From a checkpoint of a small image classifier.
Model: 3.56M parameters, 24-pixel images, arch vit, norm layernorm, activation reglu, patch size [4, 4], layers 8, width 192.
Rows from block 5 of a small image classifier, named by matrix and row number. Rows with one number belong to one neuron. Each number is 200 + 40 x the weight over its row's rms, rounded and kept within 0 to 999. All counts start at 0.
After each neuron's rows are labels from the 100 images, of 14976, where the neuron reaches its largest size: "strongest on" is what is common among them; "peak on" is the class under the peak. Only what is clearly more common there than usual is listed. The data: made-up waving flags. In brackets: how many of the 100, against the usual share in percent.
# gate: MLP gate (model.blocks.5.mlp.gate.weight, 512x192), inputs 96-191
# fc1: MLP up (model.blocks.5.mlp.fc1.weight, 512x192), inputs 96-191
# fc2: MLP down (model.blocks.5.mlp.fc2.weight, 192x512, transposed), outputs 96-191

gate.446,236,183,170,184,143,305,211,204,203,212,220,196,173,144,185,166,200,227,219,205,219,224,132,191,174,122,212,232,257,242,238,159,234,267,163,121,328,241,202,167,234,245,242,272,195,153,235,229,143,190,198,239,178,306,181,219,161,223,236,228,240,157,165,173,128,209,229,187,227,188,135,194,103,204,177,176,189,106,157,255,183,188,192,153,169,139,221,173,214,226,222,261,145,188,175,200
fc1.446,237,211,245,249,241,190,229,230,271,224,186,176,246,218,124,211,185,180,185,182,163,179,193,178,212,196,214,190,150,120,166,200,142,134,238,229,127,142,177,230,207,219,212,189,213,201,139,160,222,206,225,151,190,44,249,154,170,203,179,109,179,278,217,242,259,166,199,190,178,166,301,249,256,141,228,251,225,252,249,179,250,200,249,286,234,203,235,279,181,181,166,187,210,188,234,197
fc2.446,181,201,198,210,267,147,294,220,169,235,207,199,122,219,208,155,243,178,240,234,233,203,237,202,221,184,193,184,262,273,121,233,162,238,167,196,227,257,161,142,242,213,163,170,214,245,268,245,230,247,173,190,263,268,207,217,219,187,203,190,183,182,136,161,187,242,202,247,240,187,89,150,177,174,146,194,245,159,262,223,129,148,196,131,185,136,193,187,203,256,198,180,206,175,208,247
strongest on: diagonal split (31 vs 6.9)
peak on: flag (72 vs 41)

gate.383,227,187,250,223,171,277,188,169,184,152,182,198,213,207,227,137,192,261,228,237,193,195,207,165,225,210,248,234,183,195,295,192,181,179,222,93,243,181,159,180,236,228,180,192,253,242,258,242,170,236,226,153,201,201,195,216,234,125,131,210,106,241,213,218,164,165,153,254,238,200,230,158,152,150,213,152,193,212,161,225,69,220,149,187,206,197,164,217,239,239,275,181,164,163,217,170
fc1.383,249,189,161,206,206,146,172,186,185,234,183,125,197,216,217,181,245,176,169,253,260,206,204,254,230,219,220,178,135,188,209,200,227,172,189,164,196,171,275,140,162,160,188,158,183,275,237,221,194,237,198,235,154,196,168,241,210,147,242,198,197,203,134,225,128,159,182,184,235,160,214,121,237,252,233,215,222,159,218,159,146,198,253,146,191,219,238,164,215,190,223,159,172,258,242,136
fc2.383,174,239,141,269,146,180,163,262,250,253,160,173,216,221,184,231,145,194,286,137,170,178,149,230,220,248,151,244,207,275,262,230,264,265,301,187,166,225,137,208,227,279,178,189,239,185,166,258,213,184,214,225,226,217,149,86,217,180,187,205,193,185,184,254,169,175,245,206,237,151,205,176,189,252,194,232,190,255,202,175,186,209,225,226,218,268,198,223,159,207,136,255,235,157,264,239
strongest on: many stripes (27 vs 6.3)
peak on: flag (71 vs 41)

gate.110,248,224,275,121,176,165,198,221,187,117,218,214,248,180,130,207,168,212,209,202,291,212,175,230,227,205,232,106,166,207,245,212,163,181,100,222,258,226,190,144,103,176,262,221,150,176,195,136,209,141,128,188,205,194,219,179,201,53,246,130,170,232,215,216,145,194,198,206,171,214,217,215,205,157,268,143,194,168,198,241,230,220,250,220,198,163,238,132,209,209,204,197,163,212,162,215
fc1.110,237,236,216,182,200,173,145,233,116,176,176,252,173,173,245,243,230,149,222,152,188,175,205,285,232,174,205,225,175,269,225,209,64,176,241,231,237,162,225,198,158,209,143,212,199,165,189,192,186,164,214,210,129,261,173,198,224,100,173,156,202,162,237,193,192,184,163,278,147,185,264,128,251,222,179,198,159,137,255,148,257,180,113,162,154,174,192,205,194,198,194,196,99,241,177,227
fc2.110,227,207,220,172,182,187,275,126,175,257,225,184,248,223,182,213,171,214,223,197,188,169,227,194,132,146,212,226,176,184,182,167,300,257,176,236,193,222,144,169,196,166,187,191,197,228,148,185,149,183,202,210,238,199,206,180,164,268,171,223,118,179,205,190,198,211,184,166,249,201,193,165,167,200,307,220,347,254,271,249,188,218,189,197,205,195,131,226,205,219,246,185,201,158,269,234
strongest on: many stripes (87 vs 6.3)
peak on: flag (98 vs 41)

gate.127,184,217,270,127,199,106,258,238,186,213,169,163,182,174,221,225,163,216,191,141,210,197,173,216,188,184,207,280,209,226,143,239,242,225,207,208,219,189,227,192,166,192,222,186,216,170,211,260,183,213,186,192,176,259,195,123,212,181,215,201,204,198,220,197,255,209,184,194,229,178,147,233,195,117,147,228,207,156,325,256,142,170,241,202,198,220,155,229,253,241,217,182,210,233,255,244
fc1.127,163,185,183,284,200,239,202,188,224,237,171,213,202,238,205,180,248,240,153,283,215,211,219,185,243,223,215,149,241,147,156,221,172,202,164,146,197,189,218,216,260,189,185,145,169,86,261,184,196,213,266,161,156,167,177,198,165,207,194,199,272,275,147,209,162,207,196,177,195,246,131,235,183,248,247,286,134,161,219,148,230,213,236,262,162,187,227,220,188,217,175,130,98,191,158,174
fc2.127,130,162,190,246,150,201,193,254,141,170,195,234,161,182,180,215,150,143,217,201,257,160,195,246,193,193,143,187,200,188,253,247,190,193,226,270,175,205,182,260,205,195,212,173,197,235,169,182,186,207,174,203,222,198,222,202,169,194,182,188,188,280,189,174,151,201,173,210,177,236,331,197,236,251,184,221,194,180,231,211,219,215,193,140,241,134,228,219,183,238,277,212,189,235,221,252
strongest on: two vertical bands (35 vs 6.5)
peak on: flag (99 vs 41)

gate.251,171,189,191,177,189,208,303,174,232,146,158,246,244,131,195,220,163,150,162,198,144,172,215,93,316,221,240,223,149,228,223,135,158,230,201,181,217,166,175,199,205,160,214,226,239,245,272,195,168,198,224,137,234,222,178,162,218,170,181,143,227,247,216,145,170,205,172,214,148,210,210,224,191,208,156,138,275,232,164,274,145,198,179,246,108,206,258,240,221,234,247,174,215,202,192,211
fc1.251,209,180,134,242,243,183,212,278,118,252,184,228,181,162,207,203,268,252,211,203,149,242,180,198,226,199,157,157,203,204,238,274,177,172,225,178,237,182,101,174,177,209,165,245,202,174,200,186,232,190,230,205,73,147,121,225,224,193,193,171,228,160,190,262,200,252,259,201,246,251,199,200,220,260,248,239,173,179,224,163,172,174,199,203,219,116,201,195,258,133,118,236,226,201,278,204
fc2.251,179,188,183,153,187,264,185,155,224,222,241,192,177,210,190,256,215,118,276,218,162,218,213,168,138,160,206,265,182,250,158,216,279,256,208,202,209,244,181,226,274,145,218,108,202,221,184,212,219,253,200,265,260,182,195,192,179,229,235,163,121,282,217,193,219,158,269,173,142,179,214,283,227,119,222,202,208,193,223,209,207,181,106,190,142,219,162,233,165,175,212,241,193,162,167,253
strongest on: many stripes (41 vs 6.3)
peak on: flag (72 vs 41)

gate.498,192,185,214,232,246,222,238,192,204,193,240,196,289,216,271,230,225,241,171,168,211,158,233,173,200,194,265,248,283,184,130,237,219,191,201,166,168,202,167,161,111,198,176,169,235,198,278,236,225,253,181,179,206,114,205,104,148,193,247,151,212,187,178,178,187,219,227,136,173,202,178,184,162,241,154,249,156,212,221,200,201,182,213,201,160,211,278,186,170,135,235,172,136,136,89,199
fc1.498,178,194,156,190,253,205,202,259,227,188,177,185,150,222,138,171,206,169,176,216,187,268,206,234,195,183,155,205,164,221,188,156,134,164,226,106,226,188,158,135,226,209,280,246,179,202,173,209,215,115,182,246,167,207,256,170,228,173,146,223,237,188,189,198,191,195,234,215,229,182,206,174,209,174,199,116,177,204,156,206,159,244,161,206,228,130,176,153,228,205,264,230,196,249,173,215
fc2.498,170,156,199,155,235,252,193,141,253,212,268,213,240,181,207,239,216,177,177,212,150,181,141,175,193,198,239,188,150,193,196,144,198,221,207,226,267,186,185,133,267,205,222,250,138,234,255,204,258,177,152,190,216,156,190,236,181,209,215,187,245,139,217,183,201,227,187,194,158,181,159,180,64,275,118,221,237,248,188,186,152,160,223,192,159,244,218,193,270,215,181,154,187,258,133,161
strongest on: many stripes (64 vs 6.3)
peak on: flag (76 vs 41)

gate.373,215,251,119,190,182,207,179,244,195,249,224,177,189,189,142,100,190,148,159,124,238,359,191,192,240,205,217,218,154,258,243,199,229,167,186,143,180,296,160,165,261,239,182,195,196,199,199,181,115,169,207,209,155,174,225,161,201,231,231,142,188,242,218,204,187,219,266,270,195,159,162,182,260,180,219,294,222,167,178,239,226,182,189,131,210,151,185,256,256,177,152,158,124,158,156,203
fc1.373,223,180,264,215,137,235,259,113,242,259,112,180,202,197,195,237,192,199,210,211,154,168,222,216,219,163,117,136,182,187,117,256,228,259,167,215,164,121,238,243,178,188,179,209,175,231,243,198,235,218,162,172,241,235,230,265,178,220,264,252,249,194,189,190,200,200,165,107,227,257,243,191,181,100,162,205,127,206,185,174,253,163,227,176,248,209,265,134,199,195,239,149,189,276,271,213
fc2.373,230,255,158,264,233,142,204,199,252,194,179,216,151,162,217,163,178,171,161,185,207,244,288,263,206,249,157,185,176,234,262,156,257,162,247,168,160,203,123,204,193,202,206,209,194,235,175,147,200,247,225,223,220,161,237,147,174,201,174,170,186,324,207,230,315,296,241,239,182,184,207,182,170,220,173,180,263,188,210,218,147,234,235,196,178,199,161,130,194,174,198,149,226,132,234,205
strongest on: two vertical bands (29 vs 6.5); three vertical bands (29 vs 6.7)
peak on: flag (99 vs 41)

gate.354,241,184,243,205,242,252,189,234,262,239,214,178,193,183,192,185,247,226,148,135,193,204,295,195,174,186,205,211,169,166,250,248,203,152,231,184,148,185,201,180,179,139,209,252,105,259,189,155,127,191,137,216,283,197,183,171,159,274,153,136,237,183,213,163,191,293,223,225,145,143,209,230,279,205,174,283,245,145,263,207,231,233,176,176,227,185,160,211,178,156,201,173,157,215,193,221
fc1.354,185,191,166,228,112,229,120,203,142,190,135,212,229,161,166,255,229,197,173,193,163,201,63,205,227,227,238,165,248,218,150,149,202,211,172,275,274,226,221,229,200,267,212,193,284,178,254,180,191,160,205,175,230,187,227,255,262,143,220,277,186,238,217,221,175,116,173,184,259,255,230,262,214,286,154,153,126,273,133,208,161,188,223,240,242,161,220,157,180,269,193,150,207,141,247,164
fc2.354,203,299,251,170,242,202,193,285,206,209,150,153,219,180,199,273,218,190,322,186,213,148,260,188,205,178,151,226,127,201,215,219,149,218,179,238,212,183,159,232,205,165,212,265,232,204,202,231,197,181,224,131,176,217,195,179,167,190,231,183,268,219,197,207,141,169,206,204,220,284,115,169,183,171,169,238,246,215,135,190,171,190,192,156,245,170,138,204,134,215,186,230,228,231,255,189
strongest on: two vertical bands (38 vs 6.5); diagonal split (26 vs 6.9)
peak on: flag (93 vs 41)

gate.414,136,231,196,227,230,188,178,282,184,235,175,200,87,176,237,208,190,258,112,178,167,234,231,159,140,207,161,172,218,217,186,205,206,206,253,187,192,249,210,152,250,242,210,183,192,155,250,181,124,170,232,238,142,188,183,151,279,290,159,186,215,136,184,139,198,198,253,167,166,178,219,148,239,205,121,226,269,132,255,203,167,191,154,212,174,229,206,214,280,179,237,258,178,208,203,266
fc1.414,164,280,177,254,206,156,97,286,212,208,212,251,214,182,236,226,211,188,228,209,209,254,168,237,166,184,228,126,197,202,200,215,159,219,225,180,193,232,186,244,125,209,245,214,159,215,279,165,170,278,165,191,312,158,220,179,209,221,196,157,243,171,162,141,235,172,217,242,179,159,119,162,183,206,149,185,303,178,191,189,204,188,214,139,180,101,241,220,207,289,233,214,218,156,187,253
fc2.414,219,146,225,163,180,185,176,206,259,195,184,158,223,195,207,168,143,310,180,175,133,208,135,170,178,233,174,203,270,220,199,191,280,190,224,181,184,236,258,211,287,186,190,196,207,113,119,197,197,159,184,203,170,174,139,166,177,146,220,252,187,228,225,223,204,146,168,242,282,216,345,204,298,183,217,293,200,248,166,179,181,209,237,219,147,210,244,204,207,159,195,196,187,254,125,176
strongest on: diagonal split (37 vs 6.9); two vertical bands (25 vs 6.5)
peak on: flag (74 vs 41)

gate.163,219,200,175,276,250,204,242,189,188,237,199,225,154,168,181,222,213,161,203,218,232,141,218,167,200,244,195,258,188,269,200,125,254,206,200,224,142,202,219,184,219,172,174,203,209,226,216,250,109,159,195,201,238,202,207,173,261,113,198,193,165,264,199,168,240,181,117,187,166,264,187,200,157,186,167,187,164,179,108,205,224,215,204,239,133,164,172,180,154,232,272,210,262,212,157,231
fc1.163,241,223,195,139,200,220,129,209,197,194,180,187,189,165,277,154,218,283,244,278,132,238,101,268,206,171,205,129,207,214,174,269,170,191,201,125,258,219,193,244,231,213,218,178,168,241,157,160,273,211,204,192,174,185,231,243,190,287,232,163,188,106,261,266,133,222,239,142,227,213,211,211,159,185,263,216,203,220,248,212,179,254,146,201,302,234,207,183,166,204,267,162,138,240,222,133
fc2.163,209,142,180,237,229,169,185,293,210,266,210,203,191,146,243,84,232,209,121,240,242,146,215,177,229,183,243,158,152,281,157,230,222,233,158,198,188,139,200,187,249,196,176,110,168,213,194,241,215,208,265,201,192,195,216,259,186,228,254,207,228,204,203,271,241,77,231,194,189,223,218,239,181,194,311,153,231,167,209,239,266,203,139,216,123,163,234,225,207,237,151,198,131,119,189,146
strongest on: many stripes (31 vs 6.3); two vertical bands (31 vs 6.5)
peak on: flag (84 vs 41)

gate.90,214,262,213,228,177,184,246,244,159,192,127,230,180,189,211,203,189,134,180,198,243,237,216,171,191,158,180,166,199,174,180,172,229,231,156,293,294,206,165,216,225,181,211,189,208,178,213,208,182,245,185,204,155,250,230,144,197,206,187,156,175,171,212,213,158,147,148,243,186,174,157,225,240,236,137,197,161,145,201,271,198,193,249,228,252,146,147,268,185,126,156,137,121,189,137,167
fc1.90,299,215,264,188,226,208,171,206,169,217,257,193,190,218,187,223,197,181,278,215,178,224,198,166,170,127,170,161,156,217,215,196,183,170,238,140,188,181,198,204,234,209,210,150,187,210,180,135,265,194,179,261,205,177,116,234,179,216,237,238,187,227,135,219,219,241,257,203,179,238,265,174,192,232,225,193,232,282,191,255,187,128,213,190,222,102,245,111,198,218,171,262,209,221,268,121
fc2.90,204,177,170,241,244,164,257,236,238,164,177,207,216,205,194,169,168,182,215,205,132,234,193,172,194,208,212,236,151,171,252,257,235,172,266,169,183,149,174,187,122,135,209,223,157,201,174,176,142,185,219,219,229,189,241,181,232,205,194,215,149,245,181,197,198,199,199,203,177,250,225,276,256,154,244,291,225,180,269,194,244,233,195,209,79,252,169,181,182,222,240,208,224,179,197,205
strongest on: two vertical bands (25 vs 6.5)
peak on: flag (100 vs 41)

gate.190,197,224,216,152,201,212,169,160,240,149,166,263,189,215,208,130,184,237,214,191,180,162,159,111,201,195,217,231,236,161,249,180,274,199,145,107,178,234,260,211,123,123,242,241,178,155,210,183,183,229,218,252,187,179,127,191,226,187,250,122,189,251,258,186,221,241,225,204,203,172,177,155,200,183,211,202,217,167,240,267,191,170,232,158,193,304,199,265,255,184,142,218,191,270,202,172
fc1.190,209,154,213,241,232,188,245,237,217,182,138,264,175,265,159,163,223,207,189,214,206,194,254,170,180,271,203,201,205,226,207,209,235,189,256,274,156,234,87,141,175,284,200,197,169,238,214,198,225,178,221,180,224,199,150,235,160,192,208,241,207,235,142,208,203,159,145,174,133,270,196,208,180,166,258,237,178,176,260,176,153,173,159,189,242,174,142,161,178,239,159,146,210,175,156,191
fc2.190,143,217,264,175,234,133,169,90,154,115,188,164,246,243,178,273,181,164,210,323,284,184,256,299,122,252,199,167,216,195,187,166,171,204,175,113,193,210,173,203,182,145,157,189,216,202,167,194,212,198,207,226,174,201,169,263,319,201,166,187,201,179,182,160,266,175,196,211,139,157,236,170,217,237,142,250,210,213,174,218,186,197,193,173,214,245,176,169,222,160,212,264,148,128,261,236
strongest on: border (46 vs 6.6)
peak on: flag (85 vs 41)

gate.32,156,121,95,168,218,204,151,161,250,96,272,274,154,249,210,217,260,199,194,211,189,192,211,154,201,214,214,219,204,219,219,263,156,152,100,253,196,215,157,202,123,165,87,187,189,155,167,201,210,144,190,204,170,236,200,161,183,236,263,187,167,198,214,165,163,212,216,148,254,119,286,187,213,216,216,165,259,262,143,220,216,168,208,245,156,138,211,208,151,216,260,161,262,221,221,254
fc1.32,275,211,202,258,173,168,161,207,256,176,204,211,183,209,177,199,204,173,226,230,217,174,219,199,264,200,202,207,143,190,178,138,235,195,210,207,153,183,242,202,243,183,147,239,182,197,253,219,168,148,207,240,200,190,163,164,318,231,207,121,242,150,208,149,192,225,174,204,168,207,208,183,188,201,243,219,168,219,250,205,129,183,266,182,262,171,167,182,247,141,189,226,266,192,209,175
fc2.32,171,121,175,149,217,197,173,160,246,221,141,175,211,186,157,125,194,228,253,220,218,188,186,175,167,217,189,116,221,216,216,233,120,176,197,280,228,175,150,149,194,221,201,126,245,188,146,183,172,254,174,229,260,212,220,239,130,237,247,213,196,181,225,164,215,237,224,209,233,222,211,214,206,209,178,132,277,219,256,224,254,162,270,188,226,150,285,224,231,273,126,149,143,172,194,247
strongest on: two vertical bands (40 vs 6.5)
peak on: flag (98 vs 41)

gate.34,133,236,171,196,208,211,165,263,188,165,205,179,211,176,195,210,222,117,131,192,204,235,251,149,236,211,123,210,222,239,192,149,222,199,176,248,230,140,200,133,213,172,150,202,250,131,197,151,170,211,238,167,190,253,300,179,209,208,192,203,235,250,278,253,152,165,191,199,166,212,152,242,192,266,206,167,178,102,152,267,225,248,140,230,137,145,145,243,182,169,175,148,143,240,128,256
fc1.34,242,162,250,220,213,195,204,169,214,155,199,238,160,182,192,194,142,268,236,194,174,171,227,255,201,186,282,167,168,207,256,185,156,217,238,213,211,213,222,251,189,181,279,268,138,220,183,273,265,215,184,215,222,117,201,249,227,228,235,238,157,189,189,229,259,252,205,189,221,178,189,202,286,216,154,209,127,260,185,174,170,130,199,210,228,250,248,210,182,269,199,268,227,163,263,167
fc2.34,249,194,116,188,240,192,99,235,208,217,198,230,188,262,259,174,187,222,193,245,152,248,167,177,210,261,206,116,158,218,156,180,171,206,263,199,224,191,194,309,141,208,190,235,171,205,171,208,168,101,177,261,161,257,202,207,189,192,216,212,185,200,201,158,189,204,136,201,237,247,217,207,176,233,174,224,160,195,211,205,182,221,254,180,165,272,188,184,178,251,158,172,211,191,201,262
strongest on: plain field (42 vs 6.6)
peak on: flag (100 vs 41)

gate.178,217,126,230,246,260,231,241,175,195,205,183,238,133,207,180,254,111,167,245,211,209,146,169,190,217,226,200,236,231,265,233,200,262,217,150,131,205,131,105,191,221,245,195,171,177,193,228,175,254,234,250,243,232,140,231,135,190,171,259,277,182,178,175,173,206,213,117,183,159,229,187,168,236,140,265,211,152,243,244,246,236,127,179,226,231,223,202,162,114,220,215,191,216,148,193,209
fc1.178,203,158,194,231,200,223,226,226,161,199,153,251,144,178,164,255,157,119,243,229,175,164,310,201,156,151,199,226,179,235,210,240,217,218,203,137,237,163,187,174,186,219,205,225,249,182,197,181,165,184,193,234,244,155,166,129,210,249,245,233,180,227,119,221,199,137,119,172,181,225,192,238,164,194,232,211,109,318,270,203,178,133,229,167,191,191,201,245,128,210,230,179,254,172,148,167
fc2.178,154,239,233,203,212,199,159,190,227,163,291,183,263,240,251,189,194,261,198,199,213,236,123,209,150,228,244,191,235,127,171,167,236,220,226,188,232,231,101,192,157,100,171,216,224,230,204,142,273,183,191,214,182,237,193,225,191,181,201,119,194,179,287,258,106,141,231,208,186,144,144,199,181,127,265,180,132,178,199,257,236,174,189,203,134,176,265,216,180,169,206,217,227,160,243,210
strongest on: two vertical bands (50 vs 6.5)
peak on: flag (77 vs 41)

gate.160,204,249,224,147,166,184,150,232,211,121,216,200,246,140,205,196,236,169,156,147,260,254,184,201,196,156,142,234,220,257,209,220,155,164,220,234,145,184,200,88,165,218,210,237,151,228,175,169,148,257,207,257,213,261,281,161,184,157,208,154,173,221,156,204,242,212,255,183,241,259,152,158,166,192,252,203,211,231,254,268,173,247,219,265,187,238,214,158,136,157,170,242,174,173,229,242
fc1.160,234,216,161,202,220,168,194,147,185,212,201,190,221,194,297,227,146,230,203,207,166,110,166,227,263,151,213,170,192,201,234,223,117,218,204,198,293,171,256,220,218,125,248,164,139,209,236,258,227,202,238,88,226,163,179,154,227,149,200,218,255,165,272,183,246,235,188,242,179,215,171,150,285,230,182,207,260,263,168,122,161,239,270,195,208,203,152,204,239,246,244,185,203,224,169,249
fc2.160,189,237,139,175,260,239,176,208,167,207,145,177,205,194,254,172,159,228,225,243,243,263,235,222,144,249,168,197,179,232,190,197,231,173,230,174,152,216,174,139,199,168,163,181,200,161,161,211,164,203,205,180,161,221,167,241,128,175,259,278,154,250,134,205,160,202,181,226,235,230,213,287,220,240,236,219,183,113,233,149,170,132,156,237,110,170,134,205,152,189,239,210,211,126,233,237
strongest on: plain field (38 vs 6.6)
peak on: flag (92 vs 41)

gate.434,210,132,165,185,211,261,216,179,224,137,241,181,198,229,244,269,202,214,227,243,233,227,227,226,218,187,206,260,256,211,279,272,167,199,292,233,238,196,176,240,168,231,145,247,191,194,138,222,246,191,201,181,195,230,272,184,247,118,220,199,258,173,201,169,197,183,212,210,219,207,188,216,151,182,195,231,164,231,202,203,238,256,197,170,146,174,230,109,185,195,152,250,189,170,225,200
fc1.434,256,126,147,196,200,286,191,173,228,206,166,223,208,232,191,221,210,157,237,197,245,107,306,210,113,193,277,266,224,173,176,156,162,204,241,151,190,222,132,248,106,127,200,225,267,210,236,247,192,171,204,209,182,245,185,170,193,191,296,202,226,201,169,230,209,157,134,220,196,159,211,199,212,242,165,266,203,191,184,141,158,147,163,237,183,176,152,174,208,248,234,192,210,188,166,263
fc2.434,157,125,185,162,223,151,211,196,261,205,180,224,219,254,239,173,242,216,192,216,229,233,173,150,211,132,203,227,119,241,175,231,189,197,195,198,272,230,215,181,270,193,226,201,140,180,228,182,179,237,174,160,180,120,215,118,142,195,198,216,168,222,221,156,210,258,197,243,204,224,244,153,144,120,215,234,272,199,285,144,249,218,222,170,144,193,210,215,204,192,194,119,175,209,174,126
strongest on: border (46 vs 6.6)
peak on: flag (74 vs 41)

gate.54,131,190,243,260,182,160,249,221,200,134,257,271,164,194,255,247,233,205,192,193,272,210,263,129,264,178,173,205,243,202,242,224,247,180,191,199,179,254,200,163,216,189,171,225,245,165,187,204,228,155,138,108,227,232,254,190,264,176,205,198,170,185,151,205,212,130,177,217,157,209,213,191,205,199,126,195,204,235,140,191,202,195,188,200,176,144,189,144,223,159,244,267,231,197,243,280
fc1.54,214,298,197,190,186,156,197,193,102,152,203,155,292,180,174,169,220,202,245,164,236,139,169,274,125,228,248,173,226,161,220,112,135,191,199,213,218,156,157,202,207,166,215,161,203,213,162,151,214,271,229,259,167,216,154,181,214,190,254,173,269,119,195,214,170,276,253,226,290,183,204,201,221,228,269,244,235,204,198,230,223,155,189,167,221,231,214,216,115,230,205,204,175,200,177,134
fc2.54,208,167,208,212,321,155,197,164,271,167,180,213,160,194,163,286,278,251,172,204,228,299,173,184,252,197,139,211,217,223,246,220,228,193,190,202,193,184,150,180,202,187,198,249,271,230,225,216,150,152,187,199,180,212,232,205,169,214,277,156,165,209,264,254,163,128,178,186,230,223,232,204,160,217,160,184,153,195,286,306,239,208,179,191,155,133,135,212,171,185,181,158,103,267,181,251
strongest on: border (46 vs 6.6)
peak on: flag (93 vs 41)

gate.365,186,192,278,239,197,182,115,221,224,239,236,265,186,163,139,270,199,251,224,201,201,221,127,177,224,206,208,238,209,178,187,196,262,201,213,173,157,218,172,257,163,242,193,162,204,142,198,149,192,162,144,154,163,262,221,259,192,234,175,189,235,171,176,227,271,163,218,222,208,187,173,174,135,202,274,249,230,172,141,216,150,112,147,203,217,180,145,184,222,120,181,159,218,236,169,135
fc1.365,257,180,125,175,166,203,206,151,189,206,145,162,216,176,170,118,219,230,175,181,173,172,269,191,158,252,196,199,171,234,258,175,99,142,210,143,214,169,221,141,171,238,215,177,175,247,165,184,188,213,221,222,177,206,243,89,194,245,215,219,195,218,222,236,200,234,164,151,186,213,198,199,231,187,116,182,226,202,274,245,285,212,237,180,186,180,289,188,220,260,242,209,231,163,154,240
fc2.365,241,104,199,209,260,197,142,293,154,120,197,241,205,186,237,277,219,176,282,213,248,105,201,201,278,227,170,195,205,263,145,265,249,128,244,165,222,182,217,233,181,268,223,200,206,126,184,227,139,145,229,186,188,166,217,275,170,186,232,167,168,167,240,232,243,237,172,217,214,166,161,164,142,282,206,238,187,227,200,250,176,200,224,212,252,198,221,115,183,214,148,169,202,228,167,137
strongest on: border (80 vs 6.6)
peak on: flag (100 vs 41)

gate.35,203,167,163,212,163,219,213,259,156,182,226,159,196,246,240,271,253,220,156,179,181,174,173,193,250,177,179,205,205,189,252,281,179,147,253,165,144,162,228,164,180,239,206,141,213,219,203,196,219,123,112,162,176,174,202,191,241,216,179,187,126,178,235,247,212,232,133,213,207,186,255,131,237,182,221,176,182,188,147,223,186,289,265,172,182,214,187,188,241,189,163,122,305,212,148,194
fc1.35,262,216,187,231,253,180,231,204,153,155,186,187,175,212,160,161,179,173,244,221,115,199,148,187,129,222,239,253,296,228,203,163,209,230,251,188,247,242,145,212,229,115,227,147,189,220,215,228,192,248,249,194,333,215,237,288,177,189,157,221,193,195,210,201,216,151,174,170,162,214,143,294,157,235,191,198,226,199,184,192,148,86,181,230,172,224,203,250,156,202,245,275,187,182,209,205
fc2.35,246,248,185,205,226,146,215,174,199,175,198,131,218,148,225,167,209,169,163,190,193,162,191,173,242,254,187,240,135,200,177,263,257,186,134,217,228,282,195,150,239,212,226,224,196,202,211,161,208,189,187,150,97,184,190,237,189,134,225,258,178,162,212,205,220,238,179,157,167,187,189,249,132,257,199,253,121,211,203,228,280,238,177,187,212,195,212,225,149,147,248,170,190,236,163,170
strongest on: plain field (26 vs 6.6)
peak on: flag (86 vs 41)

gate.334,144,165,208,263,157,212,140,259,146,170,180,201,265,233,230,147,227,203,170,174,188,274,172,135,225,273,153,250,131,196,115,163,134,164,155,132,186,227,177,209,238,263,195,185,208,237,179,227,248,162,205,244,222,145,201,144,190,213,206,158,224,215,122,138,246,227,228,204,190,163,212,203,251,199,195,149,155,226,166,237,151,171,212,190,178,228,177,204,242,224,297,328,256,158,203,242
fc1.334,243,217,203,226,229,166,199,219,233,211,219,199,118,258,204,194,238,199,189,211,196,247,184,209,216,169,167,220,186,227,214,286,235,232,150,182,188,137,169,214,200,218,249,192,228,159,170,139,182,284,263,144,238,286,228,172,190,229,206,204,202,232,256,209,202,231,181,242,97,197,189,231,157,198,214,283,236,214,99,191,190,184,249,200,232,221,192,152,142,167,117,160,159,181,210,217
fc2.334,168,238,147,195,233,169,139,242,227,212,281,240,198,161,133,162,153,194,216,222,192,239,232,250,247,294,238,183,81,179,267,170,170,238,187,219,184,230,180,149,132,207,184,125,222,221,210,227,275,205,247,200,207,165,218,214,213,198,162,187,208,188,152,130,212,201,188,251,146,251,244,204,269,128,187,177,229,306,173,201,192,177,190,141,221,171,182,215,187,278,207,135,229,208,175,231
strongest on: plain field (51 vs 6.6)
peak on: flag (96 vs 41)